Weights of a small image classifier.
Model: 4.99M parameters, norm batchnorm, activation gelu, widths [256, 448, 784].
Training: adamw at rate 0.005, 16000 steps, batches of 256.
Data: trained on close-ups of made-up surfaces with and without defects, 101725 training examples.
Rows from block 2 of a small image classifier, named by matrix and row number. Rows with one number belong to one channel. Each number is 500 + 25 x the weight over its row's rms, rounded and kept within 0 to 999. All counts start at 0. Numbers have three digits each.
After each channel's rows are labels from the 100 images, of 14848, where the channel reaches its highest value: "strongest on" is what is common among them. Only what is clearly more common there than usual is listed. The data: close-ups of made-up surfaces with and without defects.
# convs1: grouped (16 groups) 3x3 conv, stride 2 (model.blocks.2.convs.1.weight, 224x14x3x3), inputs within the group 0-13, a 3x3 kernel for each
# convs2: expand pointwise conv (model.blocks.2.convs.2.weight, 448x224x1x1, transposed), outputs 0-111

convs1.216:469477512451482502461498519457496531493456514496445480487442461502500471511490488468483491487518522521497484492518493533516501524544500478468427471531465487501486476464435464519463484483479496493492496507494498511515481441449488493468499500511475452502474458478500444480494495496500497487496483512485491503529500493499536519507508489508513489472517458526523512531513512545518516
convs2.216:443493467475529534475469498505493487487484497528501512498476480447499472502492502506546465482509507516455526498502487492488475530497529532544515513462504493490498480513499538483522497502510502489505516460479506495496490504506490508497468498520500447524494488523503485506508486497449512503437478512470496483492520507541478527516511501532
strongest on: dent; brushed metal

convs1.210:490519503494473517514481501504500507523522535503467521466496544480473519516513548504532551466490500459498467485500499443499475451493540462463506484497533486509538481473504500492512499503517507537543483497492482479517466476524468467500466475486486463519480456500513506514508536540484482506484482483483484494499505490487482545504501490543490470513510468458510525438499562500526561
convs2.210:496498520503535512448477518495500537491544479525514463478483480467491511536538501504518519525477498544481503502496496515530505519501553469497514552462463505488521516514509539486526517481502482497499496493453564494541486514563426468521485494527507496559542498549498527493543499493515525533510547481534506465534479500485503494516479509504
strongest on: hole

convs1.209:505546522502515535481465460478494450486508495502461492515537543505524535475459475457486490487482474519504516488494489461492483456491477466492491481479522461469489467483490449469458481502485509507509467482490458524481516525520488506506485488494531552517530519550466462476491512522471511499490484483548534497526506498485495471448484468456515475517490513548535511507487496486473483
convs2.209:524491516487516503526468471521528534503456481480523525495500490516491498536490513478492509509467500526497534518497477532540469511507482483479491461511498458500496536516501461479484483509514503496540507524522478498450529510511545518511490509480531500505493501522522477482476498515499510503498476513493541565466492477489484500473504518514
strongest on: bright spot; leather

convs1.131:485528470512506520502544539435457495485496524492534528473495532487505506506479459471481462504493522499523552499537534531513485504472482450473501494504542522522555526541542531502496506469450539539490532508471500475486508515547524509535508513496506480462515499479515512511513501501495489493513520484475498479519510530493533542464482531497496525514531529529534492526522464485481478
convs2.131:510501477516482470479454479521499525519553502535478519454513511494479531488508488532502483489482482512478531499466502509514472526515515441536497518512446518484502508534522514518523546499494497459534517509490541504524536551492491479488537534521491510545541496506454500495552483479496527509500508446488499474536466503492489501490517509513
strongest on: hole; stone

convs1.100:497484496500516470516508486505492497509500499524498505436439455435450451473451480515511512519499500513495527489509507525486504504495510502502501497501509511492524461477475454483466467476464495482493487485467506483504520518517516473468516473462497486477535506510498502490521507531534518516509525527485489475526500503487501487521519517518482473517482456441460454454442458470452458
convs2.100:499426491456517555451506515483505492465505503536516510514414509492495481506504499487557517498482536528490476486499494540518495494525491496499505475476478487489497504466521543524490515502498512492531487486502498474472474481523490493516484465489492511526473503529492513458485493494473528501526488528478527455522549480510460502520518496512
strongest on: wire mesh

convs1.32:533498456558535496519519469477485513514517534542546538494483504517491515526505508494482485521520502541544551479483488492489503502498491492489509510493508541537538491469522503488517503462505484487500473486509481488495520459503496491507505475465495498517513496482513493475515511464549534477520526476553537535546530551509528489499481492530523511548563546506495483517508474491468448
convs2.32:468481496493516510480534553474513547520482500524555497492499512505479537513503491506476507498478504561523522515459515506546503508497550511503501496491489508489509549517522496501508478490468496498482476510498490496529466484515465487559528455513476503539464504531493500483529524531504511539521486524528534476534497519426505535535473486510
strongest on: bright spot; leather; scratch

convs1.193:487504491477518498500488487419463470429479462426464456527527520499512474509511499526529531507469478508467469468477475485494498483451489513491487501496467510507489514485483505492452506500482486486496470487481485502493496490490503521511453442453479492472491515490445437467498487487473477478484491499518468509529539533466468476521505508519498499524493507483489488485495480504495487
convs2.193:465494541465475475471431477495511457492513477458484541455528519444482478490514481485506502543527478492446462477504524502501523509463506473525518486444450506528506482517493455483487499550499502517487498494476468514523480530466514493497516497512490516453492520477529494500505480486473460521506518477479499485464493520486468495510484514466
strongest on: wire mesh; crack

convs1.65:549572546538531539515501528508472510494488480475455466490477481539498494554531514521534531504498507490491476499501491556497522573531545477492488525510483523534481487486513477475462493489464482484501494496478531505491494522519545523525546535538525519522503497500494481481495517500502510538498514550476518496495487516513504563517478478513488477511518499491472470515485509513501512
convs2.65:523483471506485526500534505464503487501476496534512537514504464530486524488514523525473469497519495540530525508509474499539480515479542517534536517470505468483501468519481488474536454479479516447566504503495457516526523507466509498514510487501528496488467521491531462495463499464514501524493505533481532466481532510476523535534488514491
strongest on: hole; stone

convs1.148:509522514531484533523547536469462474470488463456447475460499480457524506480485517527509534528519522521526529514496479498503518514515529492505485474515476471501501475502489450523495487489513459451476459482487450466474523517540532517525509509533505514508533484521517540524541541539537522506524527527501498502514520528488520516482473453485484502514488505527506504473489481467489535
convs2.148:487520510488555513516503517489504523518481474525521504524477504529469512539479486472478491503475517551502473444507497502513483486492476511453477478516526481450494493477440534516444470451451514483496483499484543413492515497537519487472490494465519498513499505542502490533520499516458528453504475479453452510495496489511498469490477506501
strongest on: wood; bright spot

convs1.219:529513464523496476512480486504464457484463469474480469478525547490524519501500532475487495492498491495511502483486500481461479496470475485515531470506536454473498470512529474512533457476497466480486472499498474481504476511533465506521466479526481454477446452471454448464467482486473491490476511494464482513462454473503459502493527542504521515483538533506501512476503508489499474
convs2.219:528505481502509508509507524485454510519479505462487482549493488560484515544510516516478492463498515493516511536491465499498470478457514515493512551530508495476484485509495523540512516478508488493494492456487481509524514497490486444544516493534500496526495504519495535517540482517480537493549498478509500492493466501466518520524464496471
strongest on: dent

convs1.182:455467464460502474447467479493496494510518489509503486539535528530484543510523501535534534527489484524492471486496482498499458496479471509520512566485554526534519504510494573495544537545527519524520540497536522526515477504514479501488483502492474481484511497495509521506525521518556488535511514518505524533451495487479477482510506504488509491475472480490465501500498478471460492
convs2.182:504505505488475481489447482481474496485483547499502469479530492463464493470553582438507532503458484467436490476483514473488518461535494502474517516489479505500512484454478513500486507460494495478512460511528504487500499465489466506438478513506512465483517516464488466521500444494481487446491478498468498531479494473514463468477520481499
strongest on: stone

convs1.180:500490482507506494475477501501489465491496503494471480494469499482454483486464503501468499502496507502479505477499481517519493521500497504532532532483521519531510487477461503474467485489487467448452457479444462440484462455470447479452462464501472457481445483450463464473496474484463480473455440483506495535492503511505491504496497505487505504502506487504531513509519526514504507
convs2.180:510505488452539507448501477465509495491461513488505475523471509504415488543491489461497519501466503542471523443491519513498463480516437478457501486480488519492465508493495509522511446460500511450467473516497509480475468499520506514423526487505463483514465512511514514516497470487449462462529506496467495489488494480502442488445496476498
strongest on: carpet

convs1.12:497468471488454475515452502471518535471508535498547520526542494548531495512517494463464476481524509487510511504512530478509512465529506503545520480522549522558497521526494527541485496498474500508527471500511460523505505527522483514513490504506511521541478526523463536524524535490515523517527518526537527498543509469511466480492502521458495507450513506484501516452496511447512509
convs2.12:512504564499507469516518464512484489547466523526497437483460523499493506515512512505517522551468472522500517485563505503489484490519454488501492522460481532533481507540502496477496507516520485522498512546489510498495522500476467467488504515500529501519465513478525544474520511498497518479503492490451517524510493507492460490491493489500
strongest on: dent; carpet

convs1.170:478507472475466461479473492486490500483490478471468499485482483492508480486477485479447458458460451469439471502496475500499479497480492492501491503491491484469497493490494489490485459497493488504502508507500493514514496516504514510509501520513507521514524511521519526521482501509492505503495481509464470455448431456451436465500476491482458491486454497472498457446448446486465482
convs2.170:451455480482497517480481525463538488455528471495509512482503502474526492476469474506487460492508509494468509469493521525483540484494489500493461467479485517492517486497502474492476499520495507510512480501466501481485482506491501483514510478447480482470491460492468508449502498505510462521477486526516491482486487483496489462519483461488
strongest on: circuit traces; stone

convs1.60:535560544564578556522505562494504540521530508495463486486462486534496494517499512524541527507511513495484465498472495524505516530485524490474481516506507491490500451466487485502502453489482483487443512489502481482513485496489527546531525537554523528524507498498496481449534509504500500494481490504504502498514522467521505544479492455522517499508507513483489487490515508484502496
convs2.60:530476492517481495493530473471493483494492513523484530497524476516474543452517532502500464506513468503511495503497491484497465519502551497534541512455490477492506494512476527472562463483494496468553503483504468527544520527495487517510523527484512500488512519483512491497480494466507510520513515508463538478506519504460531548524481515488
strongest on: hole; stone; brushed metal

convs1.189:494476465480499492469489489478457481476490477436493489520526506498492494520488497523513513517499493515489497469460478483493501481489508501496464480474451457464450532501478491474434471476454468472480468472462459484469473462483520514518488494488500486508513520511487495500479482464469465469450473460488443469520523521490477484512512493500516497500483488481499470462500468459479454
convs2.189:450515526459462479462455488453523462474517474476480561473530509476514479484511460508470503526514489482446493445479507492511506479466516468506503481482462490504512502517485464493497500521472483529479459492464467497517459515449504499521493496501478488474495517468515484519511501476497489514503512474508524483480477510485453481541486485470
strongest on: wire mesh; tiles

convs1.168:464511536510526549530528544493517544519493537535538541534501540535500524513522506457512535511520519537500486499507519519499477523472507469495473509504488522505494502475500478486492515468489498514504517513500517504516508495485521480474511484502518463474498479469488480501509505535537537575542584562482480522504510505517545508435482467476500469508505491486505487519486501505511492
convs2.168:465505537492488508474470542529519532472544492506543495432477523446473471470513496492451509494507500485489467504451497522527491498472510448501501511448444478500517547494502494519483531506501502513491525529449523505503497508489491501538482502496475534519555506497518529540501582500531457500483493498549487474499554543475478486512525527503
strongest on: wire mesh; hole

convs1.195:504508509500498517474489501510518517517490521498481541487444445533484483510467478495463463534487496533498491482538514529530546497532554494489506505493511510504491497479499514492504504480496504484497523473511507504514509535493545509512572561535513551522538523523521543539491478479524469499519506495501483467537496503587541546489480492515515508513502500508485452496479483514502509
convs2.195:489501455527508525543493541491515506503486527535505467494466501502498531532474478527488476494450537535525494484484467528560471462499511519478506510511504475501505487506531510508457468490507527483458491486475516472509536465524498467540468460508478531539491515536505500467528547501501526516530483518562497504520488489470523479539478477506
strongest on: bright spot; tiles; specks

convs1.82:506485502495478489476489502507499530539498500538513513517512501526484487505485468561512474519502455480445465519496462508499453504472462520465506532481479533494499514493494520479483522478497488515430492489505508490501487466494478496507471510501496485512508488495488500508522493508506478497473484500481456440489513477520505486552531491499478466476444452426425451470494489506517499
convs2.82:478471492490498500491499509520494452485507554499459501465498510477541455531515503572515503477522521540486486480513523512466523504466511477516530487482445466533478476559496486501508522502501550505510503493457507564537518485516472520528508450514492518523451535504563534474522488448535491517503558443506476487505490511503470513522491520502
strongest on: bright spot; leather

convs1.28:496470460460493452481453465495490518493505480476522508475467471490490451473476470476487464502497509490494456502490518476512490464521476471470487496518498485496483515531539498517520500520511515503493498485469502503486512491521497520519506500516505501519476491511482509529437405447441497466454467474501499530479539496467497509468477455486498470487499463508534525493515522492532517
convs2.28:506515543483481473503486473503505475486514494448473484478489512479530468469470480494542475532483461476479526520538498485458529502449487483469466498497487485514485511504489481514468515532538499551497483482487507507454493507501486498479461526442524492488526518434518516495474478500473446476485507475487517535441496497491500474448486475461
strongest on: specks; tiles; scratch

convs1.172:467505480476465475465480478477488504481486471457471495497486472502508480498482484468465453454449445462448463489495477489495475495481491488514496493484485488484504488488493485500483457488484485511498510506505499511513495515501520513511511521519506514514529519521529531527479504517497510506503489505468487459452439462454453479485488499466455488498460512469492469440446446492466481
convs2.172:446470477488490521485480518473528483462533477487509505486504492469534486478461464509487452484506510488471515465490491520488543481483503499496459463454478514497523472497496461485476505523508506517515482481452509475471489505487496471519485480451480491468491433491461504451499491503515463535454484517535497494477487478488486441526474464481
strongest on: circuit traces; stone

convs1.145:529528528501498500468447466502523490504513501516526492501506525515495502520524526501519506539506565492442495495475494500490498449466484485505491508508528513504510486509518500480500504518528492533466513499483515541499456475469499489545474469490532535533501504502465452465426459457457480504509497512511535522548516554506448493535518491526523521499514488519500494495513501527505545
convs2.145:527500470512438512511525455532473508525520508548502507486514546489477531454522493518561486491482483456502488533522498453495492518580514509506523504459501552518504480477534487498491538535471433488506525515507485493514493513457489465513533519497504460529487506495474517476523486499439527504499500491473497493549491497542487493522510512549
strongest on: brushed metal

convs1.8:511480483461455471458436470511502503556503474527520501462459469490470506452519514490468467506493505516469481476480478472489488483468467481473492541479477492530515473494485506485525480530519483480480487486489498471465478484480475500483485477484457499456472487504476503463483473495486518487463491490483490517494511543470523523477467465476480483494470468475453462475475483478470461
convs2.8:506488511521508511525512543448539494490508496539512519509502490503473512495504556451481522488488517518518473465459537534555496452527493532460464529518516490434531491487490481507490486464443503505486466501534500414505503486506530513506519483512537494515512441523443481484503531515487502473537490502523485494503505464517507489509517451522
strongest on: scratch

convs1.9:492528478484532530480507527500492501485509500519547513515537500475534487502549493495499517488502503500503508529512489500491531554527543541509526490538501523568511499526479472535475486535496522516473501482527558526543545509495494491535548529530534505492494508535549523551537492539498486545505539508507526479494518468495494494514520477498477511548504529515521478495483509546504521
convs2.9:471501471452500513524515495462512479530490510490512508500474497490529468532500436520467494480535522521476526455503493485527469491474472477492493491503500516472520508491510509499474473515520465522494492524493462487487484495475488525476505510481485471462479492488486486536461470501499499501502466495490471500499464522459468504474478475461
strongest on: woven cloth; carpet

convs1.63:485500487474479478499503494506468462448472451495465486532503528536495510523512496460467450458490460437452463527521530533496500515507487517532508531511515530553509520511506514486494543499484497536539498501532527550523510525530527485493511531512470475470467504476443459485485521495500495526485502507476525503484472522500505514516478499508488496529503507539527524535515514535506522
convs2.63:474458492450509543490504507508493476504505487533502517508421500496522466497505525511509509489497519511497534470528463515489507475508488524494466468497494476506517499514479497539489502520529523488519492481503511481484512468489485459507474448474517519486484482489506505466474495486519505551483495546510512478513566528501471462486515479520
strongest on: dent; tiles

convs1.142:499514493499487492476474488506498493512501505511482489472507498458498470480476478468438461436453461461442496465497487475505487476508518492479483474471458486471480482500493470492478493467483491493486500486492498484480468472463447473478471464505497511495503491491481469493501485486495502489494474516439454458432455478471457491452486495479498471469470492476513502488530507485505528
convs2.142:473441511460474507430500519463528513449522483466515528509487514501525471498487501473489502487491509501473488460508546517521512465485493472513513495497483490478529496498504443483513496497497506495459473500496485492504456486497516499529509467508463497465508460476478525462489473486512466532501517517499508454491516491475481492512508458484
strongest on: tiles

convs1.214:513529479513504469500492471465461469470462476483471489521527527524509523521527524458470496486505506501499506498521527469494527470472476536522515528517522507523510531522519532514523505515518456479479464498499463487470494513505507520524517519516497462472467453465462455478452477479461482498461495495468504521473492525477461470530547542521551519500532524523505507509497532464501469
convs2.214:536498487488476495500537500531491474525448506491493493548485477565462516500515511478485513484472501476540478526510479509497459516468490520475491523538541481472480453510497496556515456449533514463512537471513456487489519503480489467471519462520507485533459504504495559509483506490477518484535505489499508490511504449457533535501486535490
strongest on: dent; brushed metal

convs1.177:479490476479464469468483491492490504502481473468481500481476480465489481465450484488463448462445477457440473488499463482496460481487487481503476502498482489489490480475461481477464446467470487494495509509508489494515497495496512515511496503516507503502519510513506512523503508505486495515499492517478470449461432431456444457505492487487479480488471504507509504496460443506499507
convs2.177:449469484483492507488482484471540503459552479484482528468492515460518490477453455522513424481502503480467525474534494535509528459489507489533488483426454508503523510532489475471478525534512523513511456475442522518485485490484503453490504482446501458466507475503478505458500471489503448534453498507486480482471493464546465460493466444500
strongest on: brushed metal; circuit traces

convs1.111:524510495534522478515507468529498504527513518533527516454449467468467446493442475529515515555528513545528531497521525480502529462533515507517534513496535511504533464494503459485481478466501494486491511517483521497512535523522537513496537499500507499482496502527453505490525515536542519518506528514491505482497501520450506489535525524537505490535502495459483459497479459490466474
convs2.111:476434473479507560482504542480512516484495517516518520534431514499487488513509490491536483510507541514502481501499448522524500505512510536491504486482514509476489514456529527542513486493504483472512485453473503468480473468521487490542472469501475471509506506527505514471508508515481499505505498552496525446517542476509493516527496503525
strongest on: hole

convs1.11:456472473486453510472471540515533514509530515506483496540520486521538481539532471471477479498509496495502504506498481546525470478504478541537513531540527531524507540498495510525501528521465504494478542522467473504475485481460528498457486492446482516515559512480515526475494503480507484456479502453526502498521510482522527474497486480534505466474495470481471478534496467474494463
convs2.11:492531468490469450538527446515505489523461529526472500524461480509510489519520508550523462483452467501515555489520494494517435522501487514463523472519490503525463437535523484475500487483517506493492518489509502520459520525497504523495505499509531485540453538483537494539497479479460486451499503526484509562495476477507494484511496494480
strongest on: carpet

convs1.76:516543557481504496469464497500477470516518471534533510481433455508490513496515486498498522512509511504521494487485500490489494494506473493504466517513486526504511482447445513532545516544536494503463510498505509507509519536562474515509454448494513540540487504487477450496519556561476505506469459503467469484499495499490474470512500517508508522503540518495482489499511498472473485
convs2.76:503470451491459497508525480529486464515507516549471524491499498518510517484543494522548519465491469479519448491524507464475499484562514529514515523493500548529493526491525446485494514525454435492507524523516495518500487491453475473512542442496517504520514543490514513460514510465494529515523507522496500446541503512556485491510542508550
strongest on: scratch; leather; wood

convs1.68:475487496496525517511520526462462472467474458472460485534524524536500508535542534495518503530495499535550511518515498543491509552557569531524547538515532513514510499509542514514508466509503519522519526488528482508500481515514527510551516525540509514516544505515539547521492486492475490489481483489497503481476488493479502508549506479547494482526495494529519517517494479515489487
convs2.68:526501502509501492533490493513514495553500432516486515516523517521485556480457515522456475499500466521512517534499510507530527557479503537529497496520542505480535484524488501473555512505507487454593514487525518488557522562496487459488511516475528499488510490484492491502519465513505494493496474534470471472525495519472538487480488497515
strongest on: crack; tiles; hole

convs1.21:492487481521490457523485448510510462525496469540522496477459479528482500516498489492505482524515475517545500440445441465489486466471477513485460499484480529496485476465469507478517505499499480448456512492476495490472490498485517502478519544504482482502526517500499504506503516489521517476519536505500516485515516482508546506447450446466504489484496478518524505516532522487564532
convs2.21:521488473486496463505534490496421499496521548562460472524487502535505499525503520513488499507516477519523517485517489489499489502549488525477488489519515513478465512518545475534460520504514531483499506530506480513484548493482482485489480507508510526507489494502476514469496518483502530492496512524480485509550521497530507449464548493564
strongest on: bright spot; leather

convs1.188:445456459454483465461471475495500499511523473520522483521520519520472535514518510522515516519492498517509484479499473489502458492487476503525531565491550518541507500525516561488541530544519509527530545488533505536509464494496495501486489528510460486467507514501500540521527529538567480542501526512518522527507497484515505480511495469495516479508469486495471499517493477523481491
convs2.188:506492508491482491491457477477474494481480546507496476489524490472458498481571577448503527493454490470450482473485519474493523462543470508464523522489489500495500474470476510504496483458488489482514468509526500467490502461489472499449491504511517468491516516474486468522501446490468490442495474509451507525486502478522472471462533475503
strongest on: stone

convs1.222:558526564556572565588570587478503499475466471480492493509504506512504493514509497498491516508505494506507522511503509513498504499505505495500505494497500512500503502499501501502501509498499492497497497520532494523525514507516494511511488522514508499503502508491496496500490498499493523505497519532504493499508483496498484505522564550539556535552587525512509489499506507497489495
convs2.222:463498488450466492535487462508501488535496499484489504499494544491489495517493515496520476497501445482483529510482482517468506495494508514465462453492504515474524479521491465515487479536538494518531491484507521504491519502530478466450473504464511499481472482461465536480480461528504507525480515493464513518519489525476475501456465450491
strongest on: dent; brushed metal

convs1.213:529499498503490508501485511501488514523466472521509495476473448453467464466439462517520513491474461510500480508505498476502492491497496507491492500509489505496502503492486490497497487482493517514514511495480512482490504482462479470486480465482517506524529529524508521545517513515511477463513473483485495497477496478468479480512510498509492517517507481464452464426418429456420463
convs2.213:455509508469508515499477489484535483467537511487500534485523511476494485503465448514486469513522493518468524473513503505509530473495492490488496449454500512517521509508508475494495501516508513514494472519463503493505494498514498471486516489472470527476485486503498533502479492498519450501474520511483503481495488476472469478481468483486
strongest on: tiles

convs1.23:531528541527495524499506493507518514534503489534533501494505488499491479466472442498499503505502495503506486460458456491497495484482493554521525519507466514498498490457457458485456421477437507500521492516483486509520489514504508513503504508484496467506474488477450462467484513507528496523521555524458505485513499548510567527469474469483491492488484484487475488495488522507526534
convs2.23:527505453501495522523556480468450470525447490519489490576491506565461520511489508518444507471486479497532475503507497486500477498505512539498505508554565497483471472512507486549498457472521508438494491496511458455506513490495489501466488475496488489465452458480488509508478509523459510486494526546474520494513497459510535468506518486508
strongest on: hole; tiles

convs1.47:551544528569509503481475476543503476506487489497519515502485508490500498500474476518530520542484464497480474519522510534483485480449438505482521487493513455451496510538532537491462496479479485473469508492522503492487539536515559494483493488469498458474483493520510494526521521495532486475477456442526504498514485500454472453518496502523515521518528518497477494487481488505499526
convs2.47:516488567536506516517516511518488539539505495468527500497531525486527513522509499496483500577537498490516504529501477467508519500481531520500480515508509475485526490457496485457471513516479504537499464511517455470513502502458515477495508549494544540498480466518477506511513514484526524515469502543524553546477475521472501523493443469460
strongest on: scratch; tiles

convs1.136:503561506525519579506559550475512493494513519489534515474491486487509488487493512505527518515506569516547539516509508524503477515470503496503537482494521498496507505513471532506465500498472497502472517491464491517472523510537518509531469480496498492484508506498500499503484484497473461486476473481494545513534531580505562556482514505516506501504493483508512523472499478462465472
convs2.136:530510498537463462508487505516500523506531472476495507459520501488491537478486489515463480479513493510508528518455481511536489525484520468518523515483460505496488489499520494492520532480492507475535507513466500495535549562469485472501523567537480504521496488490472485510529491469524527493509499473517482509506456492474525491509482521504
strongest on: hole; tiles; brushed metal

convs1.2:499485490515489507496500503487444475537474463529517513489452457511531500494553515502500493519509501520499503525514513473464531494458508500444480544489456515535495488480459518525511508535520528518511486459522497468503514494520453472525502468524527499485466464551477451513499482511461478540488498535501488494500548533507538512528520510486469529490466501531521507486484541486463506
convs2.2:498514472527510513521504516471497460503492496553511473539504447544548535494497493522512493505535516521490494463521504493526523487534496516517507517517547514521502490473528510463521494509454509536510474521510499498474495518471543484533541517502551496499523491497480436503482442474478520520497420571510493508506527483520497515512516500505
strongest on: carpet; dent

convs1.59:464500491435486477478483490472492481463478449487471486524512523511514501518506516497494497509490470511506510525533527526512493516529524528531512532532547519536511526542519518498511508526517523553518525508532505559524505531540531500532494525535503487501513490482512503512487487481446471468467448479460493471439476467453461479531503487518515493528485503489501497482526516480516511
convs2.59:479518479466524503524505465511504499530513464540508521513479514517490499498479496500494481489511482508514532542531484508502520535502511533517487456506539468491549494519487470487533492532531493472556520479517528489510507532498488483468491467445559496489500479495496502491511490515497499527499483541471505484507532537479508486455487482497
strongest on: dent

convs1.96:527509511519536546554499515489503500493496496500506491485464490475481476481475521459458476441488452477464497461466505465474487486490500473453484476492478483465498501480487498489471503455495554539529539538535561566534510481504519497473515482503474445497482494508482502520464458506472479492481497499511497494513491496519497478495523487492520482496490484559515532503478522517496495
convs2.96:507500500487480506453514477459492482480498499488501507498511506526460507487520499474490530488493482498490472459478539493484493460516477463512542508496489515518510510482545478516536496467481474456481467505522476531489458505526471467490524491529439504466479517467533517507488474462490439502518511514455537458503500472479447498531501474483
strongest on: wire mesh

convs1.174:509500494492517503501490505513512465487497504507482479476467490471451482490480490513496499497506526495488489484501503477508504485475490507527528508492521521534511479465453449450461456468479459464460462495452465432469456457481457489460458448499463457483464494459466455487493504497467507461478447472508508518491493512511507492490505504479504509508512484521520511510529525520508503
convs2.174:510526486450529487430496457447494508499470517487503477513483506504428493531490461459493486510475497523467504449503520498478475472521453461464503481475481531486475512480499492498499466460479529465477444529479506487483479515507502497450517509495475480519465522506515510532507491497450492482519496470468472507491506492521449482457503476505
strongest on: carpet

convs1.80:482472475474476486504501480473505562477497506487487523482489505452484455488475441487486480449475465491476493506469478468468440484476473489499501491492494490474495520516515508510500505518524513493432460462457487475464489471455508481496516488484467484495479496496503506486488472479494477496512502497509473421480486474491470455494508483467463470486496486502474473490491462483462458
convs2.80:513483480476482483465519520497501471462478508511493522498493502515519490494485500488529494487481504518495486500470501537516471510500520454503496481471455484458520477515475513516511486478507513487509532491470520511543505477513482501505483447498466502520473488492470550487478522429504505553496533455533503459526490513474490489495507530511
strongest on: wire mesh; tiles

convs1.30:480458468438495458485447482495507522475522514476520507462451468472481458463469471483479505478506514496495483488491503483510491475508486473472489489518507500513500515538543497540549511549526474493474474483460485494467522514546484539523507496502492524522510515526487531528458434460463490474478477496485491505466537505457504492493500500495529486479508484498529530506524531508518520
convs2.30:487503528486488496507484478493487452496527491468478491496494505492532484503482477488541486525490476470473525506548492494458550478440508502484462520494504468514496521501511489484495532547526483547490460479473504503461481474521474478494479503455531516469505499444509526479460504482487475526497493489482554511438525510490481465468490463458
strongest on: specks; tiles; wire mesh

convs1.186:505486493486488518513526483480509503487506522491538518539517499516483508487493478526514513523518522523523504517564464535510472516504497474505536492521574489522524483504517500527582496515528488499519494516552481513507489517484534520471540534528507539448542511492535549539480490519480505573477510520480497488492530489515521532517491469504451448490494491497482491497493498514511488
convs2.186:482462526501466510500422505493466507504522515488496460476539481488540500525509510530472516521496528482450468469475506476496506491525477492451492517512499533525503493490460520522495493474498485515505479521489514493506508500471453480480519505526505501485523524503505486502512455510518501433495458502517480510480491456514486494497486497492
strongest on: stone

convs1.181:484522510520550535539531535508525516540525529560538538511505538510494537474497493485524525495500502507499485483492509480482499496478504470506467489476482493488473505481505449490509496454479498496488493493513495485512498495479478475489485474494514475477485471477471472489516505502548525558549567531485515518500494497491521485454462457443456436484472479478482479510485501475488503
convs2.181:479513537479460498462481520523543526479491491497545492421503522450473465493513495510472473506502498462490490498474509520519447521471518455507513492473437454496526513502482472494506501491508501505489528519445489497517491505474497505541489499518474534538511518486518519543479560511527482523470486503549519480495538542457478500513493532485
strongest on: wire mesh; bright spot

convs1.185:521503485523523516523508527524489478511509500485502501521527511505463457522469488525519517524494495524490491474473471519474512500531546504517494489494474466459448534533518498499473478472457491498502478480467460476469493493505550489521522538530519515512559500538533541554493506502489484484465480454481442460545501507531517513474484489475484503480470494463500452476489492488471473
convs2.185:481489499476462501492499492448503483504497492493478518482510500513528509485513522487473503517482520473491477478448523490500491464490480484513485472516483518504525509505500481520514497502454473497486458518488483510525466486475463492520523453487458511479499510484500477509488517473533448514497504543537550461519475487455467457543505477499
strongest on: bright spot; leather